Rows from block 10, named by matrix and row number. Rows with one number belong to one attention dimension. Each number is 50 + 10 x the weight over its row's rms, rounded and kept within 0 to 99. All counts start at 0. After the name is the row's rms in percent of the matrix's.
# v: attention value (model.blocks.10.attn.v.weight, 192x192), inputs 0-191
# proj: attention output (model.blocks.10.attn.proj.weight, 192x192, transposed), outputs 0-191
v.94 094:35 47 59 44 51 56 60 46 66 63 37 32 40 42 52 42 52 42 62 51 55 57 58 59 67 52 45 46 44 44 46 60 54 51 47 43 40 43 52 65 63 53 61 31 56 63 35 43 51 56 43 43 48 61 41 52 70 38 43 52 51 45 47 41 52 37 31 51 39 41 36 67 52 47 49 40 50 56 55 68 47 30 53 37 38 60 39 56 47 60 60 37 63 50 41 47 43 50 45 53 24 66 51 46 48 67 63 47 43 34 65 56 41 54 56 46 62 56 57 55 51 37 44 41 23 46 25 46 43 32 44 55 46 39 59 37 46 61 53 36 54 33 49 62 53 42 47 61 54 57 53 49 63 42 51 34 42 35 57 40 40 64 48 50 31 56 56 45 36 28 52 30 47 39 46 65 48 43 49 44 44 44 42 37 39 48 46 36 52 27 54 39
v.95 092:24 55 38 49 66 44 66 40 48 59 44 42 44 71 58 71 45 55 61 44 51 51 50 41 47 30 48 47 30 43 45 59 56 60 65 54 61 50 54 55 57 35 55 48 46 41 66 42 68 60 33 54 41 63 48 40 60 45 61 44 42 49 44 43 57 61 63 35 54 52 59 46 54 38 44 39 37 47 46 49 51 55 38 46 53 52 40 57 53 52 63 42 53 54 61 47 38 59 42 65 50 68 52 49 43 49 45 44 42 50 44 52 61 56 54 68 50 44 66 48 55 37 60 48 41 48 31 56 40 47 57 62 40 28 33 50 44 44 70 49 63 48 54 63 49 49 42 44 72 45 53 33 59 42 48 53 52 33 39 47 50 70 29 36 51 42 40 44 33 45 57 48 56 38 37 47 60 36 56 22 42 60 71 44 39 60 61 43 61 62 55 49
v.96 103:53 41 63 57 60 43 54 43 74 67 59 49 61 58 53 46 60 48 72 50 45 37 64 44 48 56 46 45 65 45 58 67 43 56 55 63 48 35 43 54 49 65 47 58 44 48 58 62 29 57 51 50 50 46 44 51 54 50 50 52 66 32 60 47 55 47 61 74 49 51 47 42 60 54 50 53 43 35 47 42 69 14 45 49 59 55 60 74 49 63 50 55 53 50 57 48 52 69 39 56 53 41 53 38 39 54 55 59 63 44 47 53 57 51 49 37 47 75 50 61 56 53 53 60 36 49 40 60 45 47 46 42 40 50 47 29 40 48 42 52 56 40 44 61 44 56 37 58 46 59 55 52 47 51 59 42 42 38 55 48 65 24 57 59 62 60 64 61 47 37 55 18 56 65 40 57 47 66 52 29 56 50 55 38 40 60 54 36 54 44 49 39
v.97 098:60 39 45 55 47 59 64 62 52 59 60 53 39 49 49 30 55 65 43 65 53 59 54 56 48 41 53 53 38 34 51 70 61 48 41 44 47 34 45 57 39 70 44 54 54 35 59 41 46 43 37 62 42 48 50 45 36 53 51 40 62 52 48 75 56 65 51 51 51 70 65 49 40 49 51 61 47 35 40 45 29 43 61 63 52 54 51 62 58 54 43 57 49 52 71 43 58 49 39 38 56 61 43 50 59 50 45 57 34 57 43 67 51 31 35 73 36 43 61 44 48 63 49 43 65 57 70 58 45 44 64 64 46 56 35 60 55 50 55 48 43 60 46 30 60 54 29 61 52 56 51 52 29 38 47 62 55 55 51 60 50 36 42 57 60 51 52 50 63 58 49 57 32 31 52 69 49 43 62 61 48 41 60 60 59 51 45 46 72 42 44 63
v.98 110:31 63 43 56 60 42 60 44 34 69 57 51 42 54 31 45 59 48 58 54 50 65 41 65 44 66 37 55 49 59 37 36 52 48 42 49 40 63 54 52 61 67 53 47 62 62 27 51 36 57 76 32 32 45 49 45 43 60 35 56 48 58 44 62 46 39 38 34 44 57 54 49 53 41 50 50 58 56 38 59 53 67 58 40 54 51 52 45 41 32 55 59 41 55 45 54 54 46 44 61 58 48 48 47 51 42 38 61 48 50 49 57 56 35 70 48 40 63 51 35 65 48 48 42 62 67 68 55 60 34 63 60 52 42 41 55 41 68 58 56 48 56 53 38 29 36 63 49 47 60 38 57 49 39 51 47 42 46 47 56 35 62 57 53 66 52 56 36 63 56 39 45 47 54 55 71 44 59 33 69 40 55 60 45 64 53 49 61 65 39 59 38
v.99 092:53 48 52 68 48 39 55 25 64 55 39 40 43 49 52 63 53 65 49 40 49 36 55 50 45 40 43 44 48 45 48 67 55 50 47 46 38 42 46 61 49 53 41 44 59 40 55 50 40 54 45 50 45 58 39 45 74 42 48 44 55 50 44 51 59 51 61 65 55 59 53 43 36 41 48 33 49 48 42 16 37 40 43 58 44 58 15 46 37 54 55 43 48 47 55 50 46 56 53 43 52 63 50 60 43 38 51 51 42 56 35 54 74 47 39 56 49 58 39 55 41 56 47 45 54 64 35 44 40 73 62 40 42 58 62 57 65 33 61 42 42 60 30 52 79 43 40 62 61 50 55 45 53 63 52 58 42 54 53 53 47 59 33 25 48 47 63 43 43 39 71 39 74 54 33 54 59 41 53 45 49 53 57 64 41 51 42 47 60 51 55 49
v.100 097:66 62 40 50 43 42 62 55 67 56 51 67 59 28 63 66 41 42 59 56 51 53 56 55 35 53 38 61 49 53 53 55 40 52 44 65 49 57 44 54 50 62 46 59 55 41 39 60 38 43 76 55 53 36 53 54 38 45 61 37 65 63 47 68 61 41 44 37 41 60 69 46 37 46 36 53 49 58 44 54 38 59 53 46 61 45 55 53 37 65 33 52 43 43 52 48 65 35 43 61 61 49 39 49 53 34 45 58 44 50 54 53 49 52 61 55 44 44 42 49 61 43 55 60 66 40 51 50 53 61 38 50 66 51 35 64 37 76 52 65 58 61 59 50 63 62 41 43 37 44 62 45 39 39 44 38 48 50 45 48 60 45 61 58 55 65 55 61 63 48 43 72 42 73 64 29 61 46 54 61 50 40 69 50 59 53 52 56 69 55 41 34
v.101 088:46 52 63 42 64 48 41 61 48 49 48 53 44 47 26 50 37 52 73 71 40 36 57 37 51 66 39 44 46 39 44 59 39 67 51 54 29 41 46 39 47 46 54 48 52 48 50 53 47 51 37 52 54 59 34 47 58 61 36 33 57 38 43 52 46 33 42 43 45 42 53 66 36 37 53 56 39 40 49 53 35 34 58 63 58 75 37 41 43 67 39 58 45 56 39 34 18 64 41 64 57 51 68 46 42 57 50 43 42 49 63 56 55 56 54 28 44 43 50 59 50 60 51 51 52 46 39 62 59 50 51 50 47 46 42 62 48 60 59 49 47 40 34 53 33 48 36 51 37 66 40 38 53 63 69 58 40 46 54 36 51 51 45 54 62 51 66 50 43 35 40 47 50 52 50 34 52 39 51 50 42 29 33 43 50 52 52 60 69 54 44 56
v.102 089:52 59 54 44 49 45 42 54 51 55 45 47 44 50 47 59 36 54 45 48 54 46 41 55 48 77 56 58 45 43 43 46 51 64 62 49 59 40 53 52 52 43 38 59 46 49 39 41 51 54 68 50 58 38 43 58 51 59 39 60 54 59 34 55 39 55 43 38 51 38 53 59 53 46 72 68 58 48 56 47 32 62 53 34 58 55 65 38 43 55 43 36 55 54 51 42 44 49 56 35 31 49 47 53 43 47 47 33 69 52 54 66 48 53 60 37 56 56 58 53 50 49 42 67 41 58 76 36 43 77 52 46 44 77 53 53 51 56 64 60 54 56 41 45 63 57 58 56 39 65 63 47 28 45 40 65 67 44 49 56 64 41 73 52 50 60 56 54 44 44 44 53 66 39 36 51 59 55 39 85 39 40 57 65 44 46 58 56 32 46 54 67
v.103 109:49 55 48 48 79 41 59 37 60 70 56 47 46 58 68 54 35 30 60 53 43 32 56 51 53 44 38 54 50 52 48 65 52 50 56 61 49 29 47 56 52 43 50 53 64 50 55 34 34 52 66 48 60 34 53 56 52 47 61 29 68 28 61 32 59 60 68 60 42 56 43 40 59 47 41 40 50 49 44 61 51 57 39 42 50 57 55 86 56 52 60 40 51 36 54 38 43 49 48 65 40 42 57 48 60 34 47 52 40 58 58 70 45 62 62 53 36 46 56 51 61 43 45 65 49 47 40 50 40 39 49 44 41 40 35 41 30 50 57 36 52 46 53 58 67 56 50 55 46 45 44 52 62 45 53 36 47 57 49 56 43 38 47 45 49 50 48 48 45 59 75 36 57 66 41 60 47 53 46 41 56 61 54 32 41 62 41 42 60 48 53 33
v.104 123:61 56 44 51 41 36 50 50 47 48 37 40 53 38 43 46 57 60 30 53 57 67 51 54 59 56 44 62 36 54 50 43 37 52 41 43 47 69 50 55 48 50 56 39 46 54 74 57 54 58 50 50 53 36 16 49 71 44 52 34 38 50 48 61 48 50 49 55 64 69 48 52 36 46 50 59 55 53 43 63 33 56 59 37 49 69 44 45 50 65 49 32 46 40 52 54 46 52 57 70 63 47 49 53 54 55 40 62 44 47 62 54 48 49 41 59 35 70 45 57 30 33 49 57 30 50 48 33 52 57 54 47 37 39 38 49 41 41 48 45 43 60 49 53 44 74 49 58 52 28 42 37 27 41 46 53 57 37 55 44 50 55 36 56 40 53 48 57 54 40 39 46 51 36 44 53 54 42 57 51 30 60 73 30 36 54 52 64 45 33 44 54
v.105 115:44 57 52 40 45 43 48 73 42 63 52 58 48 65 61 59 51 38 52 33 64 53 48 33 37 41 50 44 35 47 50 65 49 75 60 45 44 43 64 53 46 34 58 55 48 48 52 51 58 56 41 35 42 74 35 58 54 47 55 42 49 72 56 65 55 37 60 29 46 34 35 52 51 48 51 45 62 70 56 53 53 51 27 57 48 67 42 43 47 42 54 49 53 57 38 63 31 49 78 50 42 57 40 57 43 59 50 62 38 44 53 55 53 37 66 25 46 48 42 41 39 24 49 46 52 38 46 48 57 70 58 50 37 50 59 57 41 43 42 40 58 48 47 47 62 58 46 48 53 57 60 48 26 48 50 53 29 49 50 41 42 49 61 33 45 49 41 47 41 43 46 51 36 35 46 37 36 44 62 55 46 55 48 46 46 40 39 57 51 45 61 56
v.106 091:48 45 33 54 55 46 34 58 42 42 44 22 56 32 48 68 53 62 53 47 48 40 52 52 62 43 50 57 47 46 52 41 40 46 46 48 38 60 66 65 53 47 63 72 76 49 59 51 45 58 58 46 58 41 47 59 54 51 58 56 49 51 49 62 52 50 59 36 36 49 39 36 48 36 66 39 57 60 32 48 51 46 53 51 53 41 45 68 47 38 56 55 53 41 38 43 45 59 30 50 46 47 51 45 28 58 28 54 48 46 54 44 64 54 50 64 76 44 36 40 37 50 55 51 54 45 36 52 49 54 54 62 52 50 60 33 56 57 62 54 43 74 72 48 63 66 29 57 48 52 72 43 49 52 50 49 51 62 54 59 68 65 50 50 32 45 42 54 50 47 54 61 59 46 44 27 48 66 34 51 51 66 39 39 47 55 41 65 33 52 46 43
v.107 100:47 51 57 50 44 53 49 34 43 40 43 67 54 57 38 50 59 59 34 62 51 58 56 47 48 55 55 63 53 49 55 48 50 36 51 36 69 51 40 42 57 57 52 40 61 70 68 51 53 65 67 42 47 43 57 37 53 60 51 54 54 49 43 50 42 62 50 55 39 58 48 60 58 38 40 57 52 36 55 35 70 25 63 49 40 49 50 38 53 34 69 51 49 48 51 48 59 66 47 67 67 61 43 42 63 45 48 61 57 54 59 61 66 51 47 56 59 62 68 45 53 64 43 58 39 62 41 44 51 43 64 59 52 48 29 54 48 40 54 75 54 42 63 43 33 57 70 56 66 44 47 46 55 46 63 50 69 34 41 41 49 52 48 59 55 51 40 61 45 55 38 49 62 35 77 64 65 39 38 38 60 63 60 55 72 59 54 55 51 42 55 46
v.108 110:59 47 42 47 57 49 32 43 67 62 61 60 51 44 47 36 46 63 31 42 47 68 48 56 59 52 59 66 51 53 54 43 39 45 62 48 49 41 50 34 43 45 52 53 63 54 48 36 54 44 50 57 63 26 39 63 50 60 41 58 53 40 50 53 42 35 48 61 36 57 39 50 40 53 43 63 64 52 45 49 53 54 44 51 50 45 29 53 49 59 61 44 66 62 42 59 32 44 51 32 41 45 46 42 63 59 48 57 53 60 19 40 40 29 43 46 27 48 51 33 47 64 50 59 61 53 45 42 60 37 55 53 62 54 46 49 60 60 41 55 59 63 56 46 60 45 50 46 66 42 36 67 44 70 53 51 43 48 51 42 32 37 48 37 59 48 51 27 63 62 61 54 37 69 34 38 41 55 51 41 47 50 54 51 61 63 59 72 50 64 59 41
v.109 099:45 55 37 37 66 43 36 24 58 74 37 41 39 49 54 43 36 37 53 62 51 53 47 58 40 56 49 61 37 41 40 73 49 67 51 47 55 37 61 46 57 57 45 59 61 52 47 40 69 44 62 35 44 56 36 49 47 53 53 44 49 40 56 45 61 62 48 43 56 52 65 48 41 41 54 63 50 52 44 56 42 42 47 52 50 68 41 66 47 62 50 58 55 52 51 40 30 51 38 49 39 50 63 54 43 45 34 63 19 35 39 57 41 43 57 57 39 70 57 52 47 43 53 54 60 42 56 55 41 43 52 62 41 44 26 39 29 52 54 49 57 48 56 45 50 61 38 58 41 56 58 38 59 43 45 44 51 50 48 59 48 63 41 31 35 54 47 55 49 35 55 35 45 46 29 67 51 59 36 56 28 51 70 37 52 46 50 57 63 56 45 58
v.110 096:43 55 58 53 52 48 56 47 65 61 42 27 43 60 44 49 52 57 62 47 51 60 47 56 70 45 48 39 56 55 39 42 57 48 54 52 47 52 68 53 58 42 62 38 47 53 29 66 41 46 46 55 49 69 52 45 69 52 71 50 67 49 55 37 62 36 59 52 37 33 45 46 49 46 48 31 43 42 56 49 48 44 50 59 53 48 44 49 50 42 49 33 40 34 24 49 56 51 44 55 49 45 54 37 35 38 42 37 42 41 29 57 60 62 55 44 63 57 53 40 62 48 52 22 38 60 35 47 46 48 62 57 40 54 47 47 48 53 53 58 57 45 39 59 56 31 54 67 48 74 39 62 53 33 53 39 29 34 55 50 54 46 58 38 25 48 65 53 51 47 49 37 60 45 39 38 65 64 35 40 67 49 64 59 34 53 46 38 52 48 57 44
v.111 094:49 49 46 57 59 46 64 39 36 53 30 48 64 39 37 57 64 56 53 32 46 55 44 46 53 51 62 57 62 43 45 52 41 47 59 44 56 52 40 62 57 37 68 51 67 62 37 32 73 43 58 39 47 47 59 49 57 36 45 47 36 46 46 50 35 41 53 66 48 47 58 52 51 40 52 41 47 71 45 56 55 47 60 49 53 43 46 28 44 43 37 50 59 55 60 57 43 44 64 57 42 58 42 50 37 58 58 52 40 50 34 38 51 49 61 31 53 36 48 40 63 58 42 47 46 45 38 33 63 58 51 42 32 37 65 33 57 62 43 53 62 57 60 61 45 28 57 66 59 47 45 47 58 46 55 63 54 33 56 59 59 66 38 34 49 47 52 48 36 50 60 45 44 52 38 53 47 54 42 37 42 60 48 38 24 67 72 64 58 29 44 37
proj.94 093:35 60 67 36 68 36 47 56 38 52 52 65 49 73 60 60 55 56 65 58 48 39 48 54 43 56 54 58 46 40 68 48 47 27 36 49 66 55 32 56 49 40 51 52 58 52 51 53 64 61 45 62 57 49 49 51 72 58 48 26 53 52 40 51 62 60 68 61 36 70 66 43 58 52 39 42 39 68 34 29 42 69 43 51 47 42 51 36 50 52 51 53 63 45 41 48 54 52 62 49 55 60 51 54 51 36 48 53 58 51 48 55 57 55 64 64 38 60 64 44 48 38 36 59 65 44 52 51 52 61 51 38 50 49 56 63 54 39 46 38 46 63 50 71 57 44 52 59 45 46 42 36 60 42 46 35 55 52 44 51 64 26 50 53 48 51 48 48 31 53 44 47 54 55 54 44 60 49 50 35 47 64 39 78 47 32 58 48 54 63 30 51
proj.95 100:46 73 68 44 60 57 44 54 47 51 43 79 57 43 45 47 48 62 58 61 48 40 52 67 56 60 56 60 48 47 64 54 53 32 37 37 47 33 39 58 58 43 62 46 65 57 31 66 60 63 54 45 67 42 60 47 58 43 54 61 73 48 33 55 45 60 50 60 68 47 67 44 38 46 55 49 52 52 46 29 45 51 58 41 29 53 51 42 56 44 45 56 47 30 51 60 53 48 77 62 41 64 42 57 57 50 46 54 50 48 57 55 45 47 56 59 39 48 46 42 43 61 36 64 47 55 56 40 58 59 42 30 67 52 56 66 56 42 56 44 40 62 54 61 46 37 52 59 38 59 51 49 49 45 36 54 53 53 50 45 50 41 62 72 50 64 63 56 30 45 38 47 47 59 52 67 55 57 46 37 48 37 41 72 59 35 56 45 47 34 38 55
proj.96 106:28 50 55 41 48 75 57 50 38 48 51 44 55 43 36 44 52 21 30 52 39 61 54 30 36 46 43 45 62 32 46 62 54 55 39 68 53 68 48 54 65 49 46 37 59 64 47 38 32 46 48 51 40 43 53 53 47 42 35 64 48 63 52 46 57 47 54 45 40 35 54 49 47 39 51 52 61 66 51 63 44 64 27 46 48 46 53 60 61 63 40 48 53 41 47 55 53 48 43 48 37 50 55 55 67 58 36 44 19 63 62 35 50 57 35 40 51 51 48 53 57 46 55 41 60 45 70 49 36 42 47 67 38 44 56 65 50 37 67 57 49 53 63 33 56 54 57 58 54 42 41 51 40 64 52 68 52 53 54 45 51 61 50 42 39 43 28 44 64 57 56 44 56 38 51 57 50 45 49 40 64 36 38 59 62 54 41 47 41 63 53 62
proj.97 094:39 55 47 33 50 28 58 52 44 34 46 36 59 68 52 75 57 53 47 59 51 37 51 47 62 58 40 50 50 45 25 45 47 43 53 46 52 44 30 54 60 41 37 47 48 51 57 60 57 69 31 42 59 35 60 62 61 54 54 49 53 37 59 54 42 58 64 46 59 42 44 39 67 55 59 34 41 62 41 62 54 38 55 64 41 63 41 40 60 57 72 43 46 70 42 69 60 68 57 45 71 44 53 55 51 49 37 61 65 50 67 48 43 45 53 54 46 55 42 50 42 41 48 60 33 48 43 44 43 54 32 33 63 43 48 45 65 54 40 42 48 37 51 71 48 58 41 65 46 61 36 48 41 52 49 57 50 44 46 49 45 64 41 33 45 60 50 55 51 48 46 57 55 55 51 34 35 47 64 57 46 61 58 27 55 42 64 51 37 56 56 55
proj.98 111:69 47 50 45 57 43 42 55 49 51 57 44 46 51 64 56 34 51 39 41 70 29 56 53 64 51 65 53 46 66 44 54 42 49 49 51 60 35 32 53 33 44 47 39 38 44 57 41 68 53 23 59 61 45 59 65 53 42 50 60 71 50 51 47 42 54 61 52 46 60 30 46 57 65 54 53 43 66 50 31 43 34 69 57 56 56 58 38 50 71 55 51 54 57 44 66 53 58 58 49 81 41 36 34 52 35 49 46 46 38 60 50 37 38 35 32 40 36 43 41 39 43 61 61 46 38 35 37 52 56 52 50 45 47 50 42 49 28 31 42 60 32 42 48 55 45 50 47 36 52 55 52 44 39 57 45 42 44 51 48 53 56 47 38 49 54 47 46 38 53 71 48 35 49 40 32 55 47 59 48 57 58 49 47 33 42 61 46 42 40 50 48
proj.99 095:54 49 51 35 36 67 54 45 41 39 49 43 62 50 47 50 62 28 52 58 35 61 40 49 55 64 28 51 49 36 55 52 65 47 34 40 62 47 62 46 55 59 48 63 58 64 51 46 34 48 51 48 48 61 44 32 58 55 45 57 50 57 43 33 53 51 47 47 56 44 49 50 59 41 53 59 55 43 45 63 48 49 33 62 51 32 57 55 65 58 47 59 46 39 41 59 55 59 35 49 36 40 63 68 50 46 34 44 35 59 59 58 51 65 55 60 58 60 63 46 63 35 38 28 37 45 70 49 55 53 59 60 52 54 54 62 61 55 42 46 58 52 75 38 30 63 46 61 39 44 49 65 32 67 49 49 68 64 36 68 46 48 53 55 52 45 37 60 53 54 32 58 63 42 56 66 57 53 53 34 55 47 46 60 67 47 49 51 45 63 32 54
proj.100 098:54 45 46 52 46 39 51 53 51 59 57 49 55 60 51 56 54 74 50 42 55 30 61 53 54 54 69 57 48 58 30 42 46 61 63 47 40 46 40 48 55 42 58 49 36 46 58 32 54 53 40 41 51 53 39 89 54 42 45 34 60 52 48 59 47 46 45 48 55 62 36 36 51 45 69 61 37 58 61 36 57 35 53 54 36 65 31 41 51 41 62 48 53 70 53 64 41 49 59 50 50 52 52 45 50 58 66 48 58 39 54 48 56 43 65 41 32 53 37 53 36 60 60 51 48 45 50 46 37 40 71 56 46 35 44 40 53 65 39 39 42 40 35 57 50 30 56 45 39 58 30 56 67 48 57 40 40 31 50 50 32 41 27 42 68 47 56 29 42 53 41 50 50 48 43 53 50 72 59 51 47 48 53 50 46 48 55 52 61 49 60 64
proj.101 088:54 38 53 44 61 40 67 39 41 46 40 41 46 47 55 41 56 59 39 50 48 63 55 47 55 61 45 65 62 60 58 53 56 39 64 46 79 54 55 71 69 53 47 48 49 42 66 33 45 50 24 52 49 38 68 51 61 54 56 62 71 57 59 40 41 39 66 57 46 39 43 48 55 43 52 48 49 46 51 49 46 39 43 30 46 60 51 37 45 53 51 46 51 38 36 64 55 63 52 31 60 34 41 36 56 40 54 50 52 54 50 55 49 43 46 60 38 62 40 36 50 42 47 45 38 59 61 38 47 63 48 52 40 47 59 32 66 53 34 57 44 58 36 71 36 55 68 39 51 45 48 52 47 56 31 42 59 51 52 46 37 49 50 48 51 57 42 47 40 30 57 41 40 50 40 57 42 55 61 49 63 76 60 50 40 47 40 54 32 43 75 35
proj.102 090:58 45 71 55 45 31 47 50 41 67 78 73 49 63 61 48 52 54 76 47 40 54 47 49 60 45 71 53 45 64 55 50 48 42 65 45 42 57 56 42 40 55 31 49 52 49 52 52 60 51 37 54 57 54 60 55 44 44 61 26 55 50 50 40 52 54 51 56 56 74 47 57 59 65 37 47 40 53 42 52 38 48 53 59 45 54 33 35 56 46 57 47 41 47 48 50 46 45 45 42 69 49 51 54 41 60 49 75 49 31 55 36 42 37 51 51 38 56 49 58 40 50 61 56 50 44 47 52 50 41 58 43 62 46 48 40 48 36 54 46 47 46 47 55 56 38 46 61 44 35 47 53 68 37 56 38 39 48 67 40 55 57 45 50 42 64 61 53 57 52 55 44 47 35 60 47 67 68 54 58 55 66 55 34 49 54 29 59 73 57 83 44
proj.103 111:54 32 53 40 43 60 39 42 43 36 55 43 54 34 45 43 60 48 35 48 58 46 47 54 39 59 40 58 63 38 56 49 47 58 31 58 58 60 57 57 66 59 51 54 53 54 48 49 27 62 48 53 42 57 34 46 50 43 35 75 46 61 31 57 62 52 39 51 47 53 42 49 58 48 61 59 51 59 46 64 50 49 34 51 63 56 56 43 41 52 31 58 45 49 52 58 55 41 37 44 44 56 45 59 67 53 42 36 32 53 61 57 33 52 24 51 55 56 41 47 62 43 57 38 68 45 55 44 40 68 48 41 34 52 44 59 63 47 43 61 34 48 60 52 43 59 41 56 43 59 38 58 45 60 61 52 56 59 54 50 46 48 47 40 70 50 42 41 51 47 40 52 57 47 61 38 42 44 31 36 60 23 41 69 63 54 47 56 18 58 60 67
proj.104 124:32 48 58 47 53 53 29 43 45 49 60 52 54 53 45 52 46 59 58 50 57 63 54 56 52 46 52 36 44 55 48 57 50 40 52 56 37 39 58 40 42 53 46 58 38 46 58 57 74 37 40 71 68 58 42 59 56 64 54 47 45 55 58 41 52 50 53 65 50 62 68 44 43 57 68 52 54 59 47 52 63 39 37 51 29 49 41 63 36 45 59 94 45 63 53 41 52 41 48 43 43 62 35 54 47 47 37 62 32 49 39 41 43 55 34 48 50 60 67 44 51 47 47 53 46 56 69 56 69 36 59 56 59 50 40 57 48 70 35 55 48 35 64 54 35 47 35 40 51 39 53 50 66 63 58 37 34 52 38 55 51 55 65 53 60 44 58 62 59 35 51 44 64 50 44 57 51 43 49 55 56 58 34 40 75 46 45 37 51 47 41 54
proj.105 113:60 36 47 45 59 41 45 30 54 42 57 47 52 41 38 50 49 58 68 67 38 57 45 60 45 45 59 56 44 51 66 46 51 20 53 42 59 41 70 57 68 54 44 54 43 76 58 45 48 39 64 53 41 52 55 32 64 68 48 43 41 43 40 43 41 34 47 68 57 60 58 49 50 50 64 72 47 23 52 56 52 49 40 46 50 46 47 43 52 34 52 58 53 48 58 40 62 46 36 50 62 54 48 50 47 38 49 57 60 49 34 43 52 45 40 67 45 58 61 47 50 74 43 36 53 44 44 37 50 41 58 54 81 52 43 52 55 35 41 67 43 57 39 42 48 50 59 44 57 53 37 57 52 58 42 42 63 58 54 44 51 39 36 64 44 59 60 66 52 42 60 67 43 63 47 52 48 61 28 40 49 45 40 56 52 66 54 54 45 43 36 59
proj.106 083:60 34 67 54 49 51 53 40 51 55 50 75 51 36 49 52 51 56 56 37 46 48 44 73 51 43 37 58 56 69 40 37 48 63 45 30 37 56 35 41 43 56 42 62 35 56 55 46 48 65 41 50 44 58 50 54 53 66 49 47 53 43 37 58 32 47 56 70 59 65 46 53 42 39 62 79 62 36 58 52 59 38 62 48 46 68 51 30 46 47 54 49 51 61 45 71 50 52 34 40 48 35 34 55 48 43 67 36 50 57 57 30 44 47 49 40 60 56 62 52 54 46 48 45 49 62 63 46 46 64 64 44 53 53 60 61 59 43 41 50 51 40 33 57 53 55 59 48 30 40 31 44 63 66 45 60 58 41 45 52 36 50 59 65 55 53 59 69 51 37 59 45 52 56 47 41 57 37 55 70 53 40 62 49 57 46 57 41 53 39 33 49
proj.107 098:46 56 41 57 54 62 53 58 50 58 37 41 51 51 56 33 36 49 35 46 53 44 57 50 54 60 45 53 44 69 44 48 58 60 65 43 45 43 36 42 30 43 46 56 46 30 45 42 67 42 29 62 58 54 44 63 41 55 55 54 68 56 60 52 44 45 65 47 44 36 38 49 50 60 40 41 63 74 50 34 44 53 43 49 51 45 55 48 58 61 47 49 51 68 45 47 50 58 45 66 61 40 50 34 54 51 50 52 53 57 63 48 41 50 61 36 54 33 35 55 56 32 73 55 38 51 39 49 41 36 44 49 66 27 55 49 43 51 48 36 48 45 47 62 45 49 38 46 41 50 35 30 42 40 52 43 30 33 41 51 42 62 64 41 51 43 43 43 41 40 57 39 45 52 42 43 46 31 66 59 40 48 39 26 44 39 63 34 38 48 78 46
proj.108 123:56 59 54 45 50 57 49 43 34 47 42 40 52 53 45 58 49 36 44 42 45 37 47 63 51 44 37 30 48 45 55 36 53 59 30 43 52 51 49 44 49 38 59 47 64 32 44 70 44 52 67 37 47 63 57 35 62 28 55 62 43 48 58 28 49 67 47 46 44 42 53 47 62 58 58 41 60 46 38 50 52 45 63 41 47 43 73 52 59 59 57 57 42 37 64 33 48 57 60 64 39 54 35 50 41 49 41 61 28 59 63 59 56 57 54 52 51 53 56 53 34 33 42 49 48 47 52 39 47 46 26 54 54 54 48 57 42 57 70 39 47 38 41 38 37 41 29 68 46 40 56 43 38 39 49 59 44 48 51 56 65 58 58 44 61 42 47 59 42 68 36 64 68 42 62 59 41 51 40 43 74 53 58 68 48 49 58 43 44 60 40 66
proj.109 105:54 43 55 26 59 37 53 58 30 26 63 47 53 39 44 57 46 53 57 51 50 55 57 70 66 43 46 55 56 63 62 40 36 53 40 43 58 42 52 58 51 66 50 55 46 53 59 45 29 61 40 52 54 45 61 44 66 35 43 54 51 43 42 47 39 38 60 61 49 63 36 48 49 50 65 57 52 59 35 61 56 49 42 60 53 49 59 28 37 37 46 65 46 53 52 60 59 61 35 49 64 49 41 44 46 39 40 35 47 49 53 57 38 60 25 49 59 57 45 29 65 47 55 34 49 42 51 43 49 69 50 49 54 58 52 61 74 42 22 49 27 45 57 50 46 53 48 49 39 57 40 55 36 39 43 41 47 61 57 53 47 48 48 44 66 64 40 61 49 44 55 49 44 61 53 54 51 53 34 47 61 45 29 50 56 54 53 55 27 35 55 33
proj.110 096:54 49 48 51 32 61 45 50 42 52 51 56 61 40 44 50 41 30 42 54 53 58 41 31 36 55 41 61 40 48 47 58 58 49 28 43 58 70 52 53 56 50 44 63 60 55 50 35 49 67 41 52 61 61 55 40 33 50 45 46 54 45 42 50 59 45 37 56 56 51 63 47 62 49 46 45 54 45 45 50 53 70 45 55 59 36 42 47 32 62 37 40 63 32 44 46 63 58 32 64 53 51 45 57 41 44 61 34 39 68 67 46 50 63 31 47 66 49 43 40 53 58 39 39 52 41 56 50 49 50 61 50 24 56 60 69 57 48 45 44 49 52 54 37 37 61 63 49 55 30 44 58 39 63 41 39 64 60 45 50 54 43 42 36 56 45 31 67 51 42 62 55 53 56 45 61 56 44 44 48 51 48 42 82 54 64 43 60 33 60 27 44
proj.111 097:54 54 46 50 42 57 52 68 55 60 50 53 39 57 54 51 35 30 37 57 52 39 69 57 50 62 48 40 40 55 63 52 44 53 36 45 37 60 53 40 51 45 46 47 46 42 57 56 40 74 47 40 59 55 41 50 41 50 68 66 37 59 40 41 48 65 44 56 40 41 46 65 69 63 52 63 50 37 50 30 51 55 58 41 53 39 60 46 44 72 42 44 57 48 53 27 32 52 38 67 56 58 51 53 32 39 47 30 40 60 71 58 36 50 50 48 50 49 60 59 35 55 39 48 37 55 65 53 47 46 37 50 52 48 40 57 48 59 55 46 36 40 46 47 59 67 44 59 42 44 46 44 24 50 37 36 46 69 38 62 64 65 64 47 44 52 37 49 45 55 70 51 51 55 42 53 63 41 36 45 55 42 31 53 60 40 34 41 42 68 55 51